From a checkpoint of a small sound classifier: muon at rate 0.0044.
Rows from block 3, named by matrix and row number. Rows with one number belong to one neuron. Each number is 50 + 15 x the weight over its row's rms, rounded and kept within 0 to 99. All counts start at 0. After the name is the row's rms in percent of the matrix's.
# u: gMLP up (value half) (model.blocks.3.mixer.u.weight, 768x256), inputs 0-127
# v: gMLP up (gate half) (model.blocks.3.mixer.v.weight, 768x256), inputs 0-127
# out: gMLP down (model.blocks.3.mixer.out.weight, 256x768, transposed), outputs 0-127
u.227 021:47 70 67 31 42 47 48 63 59 37 46 48 25 44 72 42 40 57 48 54 75 82 73 54 39 62 40 77 48 39 49 58 42 61 59 38 44 77 51 49 46 35 63 50 52 43 53 49 53 42 35 59 94 64 40 49 49 31 42 44 53 57 41 62 25 39 41 53 61 23 28 40 62 32 68 61 73 42 19 54 66 75 59 43 51 40 50 48 52 48 54 55 44 73 49 62 78 58 49 41 48 75 51 51 42 57 41 39 38 33 45 45 42 46 47 63 67 54 55 77 33 31 30 35 56 55 47 82
v.227 024:51 57 56 69 61 54 48 48 42 31 74 22 25 62 48 69 54 42 38 38 67 81 41 59 67 37 55 53 71 26 41 72 63 54 53 52 34 54 34 50 41 21 35 52 74 63 38 49 31 50 42 57 48 53 57 43 40 53 62 32 41 63 69 76 54 40 65 60 31 43 60 65 50 68 32 73 34 62 49 65 50 38 33 43 87 58 51 66 29 51 35 41 25 37 51 32 61 60 82 55 37 72 69 66 52 26 69 48 65 47 78 68 60 79 43 56 63 55 47 65 45 59 41 43 68 33 63 41
out.227 021:59 29 34 52 55 43 51 62 42 59 72 54 55 49 57 25 43 21 50 47 35 58 64 55 32 71 52 56 78 12 56 55 57 68 38 56 49 37 49 57 35 58 61 37 59 65 46 19 66 45 54 44 67 42 34 27 59 51 59 63 54 35 34 48 61 80 49 29 44 46 63 39 40 59 39 43 36 58 52 37 49 53 55 28 50 71 58 34 25 69 58 40 38 43 61 55 27 64 25 88 55 51 50 46 45 53 46 16 65 49 74 26 51 64 57 37 54 22 32 26 45 47 50 46 41 41 63 63
u.228 099:30 69 72 57 74 45 63 48 39 32 89 31 45 39 58 62 45 50 48 26 57 39 49 81 40 59 30 49 34 57 45 44 47 52 52 45 57 35 57 55 48 44 60 37 57 48 33 44 77 46 27 59 63 63 65 37 65 53 45 51 23 56 23 47 56 40 48 68 64 29 29 46 80 33 71 10 36 69 33 79 32 48 42 47 76 61 68 46 43 38 86 34 18 62 45 36 51 48 41 55 47 42 40 66 64 51 72 35 68 50 31 68 40 32 36 37 47 51 52 60 35 46 69 62 41 43 55 38
v.228 097:37 32 64 75 57 59 75 58 56 39 33 20 51 51 61 59 55 35 61 29 71 58 62 46 29 56 37 61 45 41 26 52 53 57 22 30 48 32 29 42 51 53 55 46 20 46 48 61 41 35 55 47 25 59 48 40 68 70 52 32 47 52 44 48 47 80 75 53 71 65 17 33 51 61 89 57 32 45 50 82 64 15 46 49 67 60 66 31 64 69 31 47 46 38 51 36 29 36 32 55 40 74 15 39 45 52 52 68 53 26 52 50 57 27 31 50 81 31 55 62 57 49 54 60 73 56 70 46
out.228 092:53 77 26 32 42 19 51 59 67 42 50 40 37 43 59 64 47 73 30 29 26 33 42 76 53 26 61 50 87 35 53 38 53 45 53 39 59 59 60 56 38 76 81 40 30 50 43 66 37 33 52 38 39 43 41 56 67 30 28 75 63 31 51 67 60 14 62 46 55 76 41 36 17 40 53 50 36 28 65 65 58 87 54 45 48 66 30 40 31 48 44 37 55 53 44 62 56 58 30 54 45 66 57 68 48 48 47 31 63 62 54 48 66 25 47 45 22 48 53 56 56 49 43 62 71 60 71 33
u.229 111:44 40 52 28 72 34 45 76 57 48 70 35 42 59 81 51 49 69 53 77 68 43 63 56 48 46 68 39 47 63 20 39 50 85 52 64 35 29 54 43 45 58 60 48 52 65 24 69 40 60 34 54 61 56 46 45 42 43 44 26 56 55 31 45 54 35 32 76 49 43 63 67 37 37 60 62 79 67 62 47 33 41 54 51 84 33 54 65 67 29 36 39 30 39 57 66 56 45 48 56 29 37 22 74 59 55 43 42 69 32 57 63 20 53 32 31 50 75 43 29 50 53 43 37 66 48 52 65
v.229 114:08 21 35 36 54 46 33 37 60 63 67 43 53 40 73 59 62 58 42 44 66 43 39 55 72 44 46 63 64 32 65 30 41 62 54 56 15 37 60 22 44 83 37 39 35 49 42 47 55 48 44 25 39 56 46 35 72 40 41 49 71 18 47 30 77 33 50 44 55 34 55 28 41 54 48 38 29 53 47 42 42 42 63 58 73 20 58 37 42 58 32 58 53 74 58 58 32 59 30 45 47 34 65 34 52 77 57 40 80 64 54 52 79 61 34 62 31 38 52 66 64 46 50 20 64 45 36 41
out.229 112:54 37 40 37 28 24 69 46 69 21 76 30 44 42 47 60 65 62 57 61 26 52 35 35 47 64 51 68 44 49 35 30 65 49 42 54 52 51 59 63 61 54 39 55 71 62 78 52 29 44 54 76 33 56 66 32 46 62 56 87 44 77 45 51 90 29 38 49 68 29 42 46 57 65 42 44 42 60 45 62 47 42 59 64 53 51 75 45 70 53 52 55 64 51 48 55 76 16 16 37 62 51 23 65 48 65 51 56 47 10 38 33 55 42 71 59 16 40 45 49 66 26 30 46 68 43 59 68
u.230 029:59 47 55 77 53 51 67 33 57 60 50 45 17 58 58 54 65 69 33 19 49 54 21 28 54 52 83 49 37 46 22 59 65 38 45 58 66 38 63 38 48 39 15 59 54 58 44 30 36 56 56 37 43 46 13 73 47 67 57 29 41 52 72 43 66 43 57 57 48 52 39 58 47 51 45 64 51 68 49 49 63 55 60 45 32 36 53 28 10 45 61 71 26 41 24 47 42 43 50 68 67 23 33 47 45 45 60 52 17 62 45 34 29 72 56 59 61 38 49 57 51 54 39 57 57 72 25 40
v.230 023:23 55 22 63 09 67 58 33 37 55 68 54 68 40 50 74 43 66 50 27 51 45 28 63 68 52 37 36 35 00 69 66 62 47 58 54 37 60 63 30 60 04 42 61 44 51 57 26 54 59 45 43 43 81 57 35 55 63 24 47 40 54 74 38 74 56 36 43 53 31 78 42 52 47 70 61 45 55 55 66 29 56 62 80 52 31 47 27 43 52 36 46 58 48 63 50 68 41 73 44 49 58 73 47 71 56 66 64 67 44 50 56 48 43 26 60 64 47 37 60 24 51 66 54 36 49 75 48
out.230 028:59 50 44 65 82 66 37 47 68 43 33 34 50 58 52 59 38 27 57 66 53 54 45 45 60 52 61 53 71 39 37 73 58 51 43 56 33 35 52 30 43 72 39 77 35 59 63 59 62 52 35 51 38 14 52 76 66 74 49 17 63 41 77 32 68 68 53 55 44 66 51 28 21 39 26 58 68 42 45 76 37 62 33 70 31 64 45 48 39 66 68 55 18 43 50 56 41 68 73 70 69 41 42 40 28 55 24 66 14 49 56 58 40 49 64 22 56 80 47 41 34 59 31 49 54 57 33 37
u.231 123:61 26 84 58 52 55 61 46 41 41 47 63 37 28 35 45 59 59 50 47 60 34 45 62 45 46 58 58 39 54 71 42 55 77 28 45 47 53 20 70 46 40 68 56 66 38 28 59 40 96 31 47 67 17 51 54 55 55 36 75 61 38 46 70 54 44 48 58 53 48 31 30 51 53 33 68 48 53 25 54 61 41 55 32 52 64 66 65 13 31 11 29 52 79 42 56 54 53 47 27 45 57 42 55 26 22 47 54 51 83 48 42 41 55 67 51 37 40 74 38 39 65 54 43 00 22 49 51
v.231 119:45 46 70 45 47 72 39 42 56 69 85 76 54 79 75 22 39 84 54 51 19 52 68 62 57 38 51 87 61 62 62 50 57 59 40 58 26 55 38 55 87 52 61 58 73 60 22 36 50 43 58 52 26 62 35 56 67 42 63 61 47 45 69 62 68 41 68 59 33 60 57 44 44 50 44 59 21 49 39 51 60 51 37 54 65 27 44 75 64 43 28 27 42 43 43 69 84 39 51 66 37 44 58 64 44 47 38 58 71 57 39 23 65 68 62 66 54 61 26 07 49 44 58 55 15 63 65 41
out.231 107:40 58 54 64 42 60 39 85 57 53 65 50 41 20 41 26 79 32 41 67 58 45 52 40 42 50 39 70 48 58 45 53 09 41 55 43 62 41 65 51 41 23 70 45 42 62 26 54 67 61 19 24 74 42 50 35 47 42 46 42 73 55 46 50 58 35 60 77 80 34 33 19 38 55 35 48 41 46 46 44 43 44 47 65 65 17 29 55 50 43 54 71 36 43 47 43 48 24 55 33 50 56 24 55 20 83 38 58 28 59 53 46 47 49 61 43 36 40 68 72 56 46 66 48 45 44 42 67
u.232 122:42 52 85 39 43 61 72 58 53 67 72 50 32 34 72 26 59 60 58 60 33 56 55 34 61 45 72 56 79 45 65 44 80 64 61 53 62 37 54 51 43 69 36 32 58 64 40 37 19 48 63 62 43 57 45 39 49 38 33 50 41 55 37 51 66 37 51 18 50 39 50 26 66 56 30 45 55 55 65 49 30 74 23 32 50 46 63 55 48 55 64 67 89 75 47 34 63 62 44 46 63 61 31 59 59 59 54 37 29 55 61 43 79 53 52 75 45 64 32 39 53 55 51 64 48 58 49 65
v.232 116:61 44 60 49 57 41 64 55 40 13 43 62 30 33 42 20 36 49 64 74 50 60 57 43 42 42 51 47 78 32 54 51 62 64 54 31 42 51 69 23 41 73 48 37 34 53 87 40 52 57 56 63 49 41 31 56 42 51 39 43 55 40 43 52 49 68 51 72 60 47 21 44 24 39 43 47 64 59 37 42 32 55 65 64 30 50 64 27 39 17 58 56 53 64 54 34 39 23 31 76 63 43 73 19 14 23 54 31 01 48 46 36 25 45 36 27 56 57 50 56 59 60 40 50 58 73 12 36
out.232 126:53 42 64 55 60 25 60 58 54 71 33 41 55 62 54 43 57 68 55 57 32 70 72 68 65 52 74 65 63 49 74 43 66 58 81 70 54 51 57 36 35 83 42 41 38 57 43 37 56 64 65 42 45 67 43 30 45 44 43 54 55 00 73 32 42 64 32 56 42 69 52 55 38 81 55 48 44 66 52 46 54 41 14 50 53 48 59 33 57 44 48 21 38 38 79 38 77 57 57 28 49 67 29 31 41 66 59 56 49 49 81 51 43 45 76 32 53 67 71 64 36 60 60 47 39 53 41 98
u.233 102:45 23 60 55 55 38 27 79 42 43 27 52 61 51 71 42 18 57 40 69 46 45 63 49 54 45 66 74 44 25 50 76 35 63 61 70 60 17 55 50 43 61 47 51 61 60 71 34 52 60 52 19 48 40 56 56 22 62 42 56 46 72 44 80 60 46 44 27 55 51 33 66 65 43 67 85 49 43 42 71 24 41 37 60 23 39 70 21 53 61 40 62 45 51 46 56 49 72 21 65 61 44 71 26 37 65 45 53 16 73 56 33 46 63 31 27 64 71 39 47 54 61 46 37 60 48 48 98
v.233 113:58 47 29 36 22 44 45 71 49 46 15 17 44 46 39 46 20 64 69 44 65 46 32 39 73 54 58 59 32 48 42 32 61 66 49 54 52 50 52 46 39 54 59 24 46 45 53 54 55 83 51 34 34 57 40 68 61 70 57 79 74 56 45 37 62 82 55 54 62 45 66 60 39 38 74 56 48 30 42 63 61 49 43 39 51 40 50 87 46 22 70 68 54 47 51 58 50 26 29 63 52 49 58 40 52 27 41 61 35 24 61 51 44 50 47 32 59 53 76 48 35 35 59 52 44 52 55 82
out.233 106:53 45 62 21 45 22 11 21 55 55 40 84 70 41 71 48 35 42 40 35 10 36 68 42 61 40 39 42 40 40 47 53 43 31 67 55 52 48 48 64 57 24 37 45 57 31 48 57 63 58 50 35 67 44 60 67 37 50 51 39 59 46 48 56 77 52 60 50 58 21 37 72 57 85 50 59 62 48 73 55 55 84 61 49 36 33 57 77 55 74 44 44 42 24 51 66 45 32 37 45 45 70 38 28 59 63 50 30 48 47 52 39 54 14 54 43 52 34 40 71 78 30 24 51 52 54 54 28
u.234 114:61 35 37 45 52 51 41 41 38 70 49 72 37 60 72 55 36 73 49 34 49 41 46 39 64 61 25 42 68 67 59 50 36 94 35 86 53 36 58 65 41 33 51 61 80 54 58 39 72 67 86 20 53 66 59 60 31 55 18 17 37 70 54 61 45 50 70 76 39 47 23 56 80 44 85 60 43 62 76 75 40 39 71 34 37 19 24 46 40 56 63 53 25 60 48 48 22 43 67 20 51 24 49 73 46 82 29 67 30 63 60 60 15 54 54 58 56 31 39 47 62 55 55 60 56 48 69 70
v.234 118:45 65 57 51 41 58 51 61 27 59 57 33 46 66 59 34 28 46 58 41 92 41 36 50 53 36 32 57 76 45 49 50 45 45 48 69 47 37 60 54 48 59 25 64 59 33 40 53 40 81 87 64 26 43 47 58 32 48 19 56 49 44 53 82 51 31 70 23 49 51 29 48 37 55 56 68 34 60 89 34 34 32 41 50 56 60 47 38 36 33 38 43 30 35 67 42 47 51 26 52 35 59 58 57 39 52 50 42 42 58 50 52 64 81 31 59 51 39 64 34 65 73 26 30 59 57 71 36
out.234 113:56 24 52 44 29 42 38 65 48 50 33 59 59 36 53 27 50 57 61 68 36 28 42 39 59 50 43 53 19 46 52 46 51 38 40 35 65 33 45 44 54 59 37 75 72 52 40 54 54 30 16 59 60 70 49 42 69 52 27 13 46 35 35 60 46 22 58 48 62 66 36 80 44 49 68 42 60 51 43 65 62 40 40 40 46 30 73 19 32 64 54 56 43 43 53 45 44 57 56 62 65 18 39 25 73 56 33 56 31 42 61 64 46 32 76 52 42 63 14 74 49 50 62 25 62 56 41 67